A small masked spectrogram model, trained from scratch.
Data: trained on simulated sounds of rotating machines with and without faults, 49.2 epochs.
Rows from block 20 of a small masked spectrogram model, named by matrix and row number. Each number is 128 + 32 x the weight over its row's rms, rounded and kept within 0 to 255. All counts start at 0. Numbers have three digits each. After the name is the row's rms in percent of the matrix's.
After each channel's rows are labels from the 100 clips, of 14848, where the channel reaches its highest value: "top examples" is what is common among them. Only what is clearly more common there than usual is listed. The data: simulated sounds of rotating machines with and without faults. In brackets: how many of the 100, against the usual share in percent.
# conv1: bottleneck pointwise conv (model.blocks.23.conv1.weight, 96x176x1x1), inputs 88-131

conv1.87 123:142146072144067148125126089056108129068115132122121058155143060158128161115137123060033137122137030121093128132113136047147157155120
top examples: piston engine (73 vs 12.8)

conv1.62 108:148104121128122162082119071148191090105117161138126088138145095036120108106141131141119140088104120103149136101112143154135137118131
top examples: piston engine (98 vs 12.8); speed: slow (65 vs 33.1)

conv1.58 075:091146118138097137155103141086100113134144165148138135096136116127149162094147136087106107041097101156153180181132090083143255192070
top examples: piston engine (95 vs 12.8)

conv1.54 115:086139119125122161170063123133147176127100134140141125155121130105135131089093147130116165126093105131151117194118116116121115135007
top examples: compressor (73 vs 12.3); speed: fast (62 vs 33.6)

conv1.16 113:094141126158137048065064119111089134128123129128123109119092135183129139094118124117134109159172130120106103116077106143128013105155
top examples: piston engine (53 vs 12.8); rattle (42 vs 13.8); machine: compressor (37 vs 12.3)

conv1.52 086:139111095153122113133111114092107071097154109150127097074175105123156129026109138112127158082116120125099090112163096116208031164080
top examples: state: faulty (86 vs 55); rattle (71 vs 13.8); compressor (44 vs 12.3)

conv1.63 099:000152135099113115176100137138189159100126115152168106182160103110155117077126155110094128132122092155133170138093126116064069088113
top examples: piston engine (78 vs 12.8); clipping (30 vs 7.7); text has "clipped" (30 vs 7.7)

conv1.15 086:148151102132092137117157080091132107083118116118129078153144098131126152135132125098062113202098068126073106131121126090110107126088
top examples: thin (high-pass) (38 vs 12.1); pump (35 vs 12.4); fan (34 vs 12.5)

conv1.70 103:113116107089108091146099115130135076125149160137103086098156105117135155145091131125118147117157126094066154043133141162104089140075
top examples: speed: slow (77 vs 33.1); compressor (63 vs 12.3); piston engine (36 vs 12.8)

conv1.14 091:099159085079094106094130094098095107071148149172162066123141083194166155109133160089093111115154083156097140131123123094160072165149
top examples: piston engine (89 vs 12.8); clipping (32 vs 7.7); text has "clipped" (32 vs 7.7)

conv1.85 104:164103122107138069119111143128136173127108128118112128174122135120110121204132133136135149092128127101115146193059132107142193137162
top examples: speed: medium (73 vs 33.3); text has "speed" (73 vs 42.8); turbine (69 vs 12.9); machine: gearbox (30 vs 12.3)

conv1.76 106:161133112139118074146183111132146112145126124136135121104163117090139121046149133109114155110092116107131118129131154116133116131138
top examples: speed: slow (69 vs 33.1); squeal (49 vs 14.2); compressor (42 vs 12.3); machine: conveyor (35 vs 12.5)

conv1.20 083:180128129085127129140049115093106124135148114136122129074127145144139124050113129095100117146168103148112105141151125078110064144198
top examples: piston engine (82 vs 12.8); speed: slow (79 vs 33.1)

conv1.66 119:061137102133118088132134130115081057124120152140148130122128120143150102037134137142119132152097123146060138145151122131155124135183
top examples: state: faulty (100 vs 55); rattle (58 vs 13.8); compressor (46 vs 12.3); bearing knock (45 vs 13.9)

conv1.36 119:160133133136121113186108123088073131149122096135138161080100150051128111100140129120124188089084126154140009158147129103122143079156
top examples: piston engine (65 vs 12.8); bearing knock (32 vs 13.9)

conv1.1 109:116190086159099161141123059066133116034120088137145039182126068104139166125189139085084125167107079150079108126110112066134168064169
top examples: piston engine (74 vs 12.8)

conv1.93 092:090124111162110074119162116136134063139130138128111113074147108119120085150117141131141162167168126098127095076157103167145237092170
top examples: piston engine (54 vs 12.8)

conv1.78 106:117117107056119091065082150115122118106148207126126128136123121176125128141126119119132146094127131127097177082107116118104175152146
top examples: piston engine (96 vs 12.8); speed: slow (68 vs 33.1)

conv1.18 092:135142139121125136174151132140094206123085117139119130142111120132120109193129131141126165055170115103110090045136172122146137115023
top examples: electric motor (77 vs 12.4)

conv1.46 123:109142113148101121159135134117121130143130140149137137040165104097139146090164137115104126020070114150138146113088150117157107147124
top examples: piston engine (48 vs 12.8); compressor (41 vs 12.3)

conv1.8 088:136173112127111157081075122091084150096161118168171102135129111151174121122138167095095158112155097166130126126072116080154087097174
top examples: piston engine (62 vs 12.8); clipping (41 vs 7.7); text has "clipped" (41 vs 7.7)

conv1.61 097:123151112111116161092111141124043172130103107135133141079104132138115142081129136119125168119118120131138139139129124130125131108103
top examples: speed: medium (73 vs 33.3); piston engine (56 vs 12.8)

conv1.3 102:140129127153123090132183116156113159126118138117121106113131119179110131203138127131122148179148127117129121094000163154113146128055
top examples: electric motor (68 vs 12.4)

conv1.13 098:102126136129134127148099116141211134116136108119132111133090116090113084073127133113122091130114129128128169228111153129108107165223
top examples: piston engine (100 vs 12.8)

conv1.44 106:144124105199121098162148121149105133119129054138139118126125125156128107093094136121113174149107110133078160092032125119068146026179
top examples: speed: slow (76 vs 33.1); piston engine (44 vs 12.8)

conv1.11 096:033185128154104153130145125067107071109124076132153127049126121142144144136171135091096153127092096160145137137109099078096084150178
top examples: electric motor (50 vs 12.4); turbine (30 vs 12.9)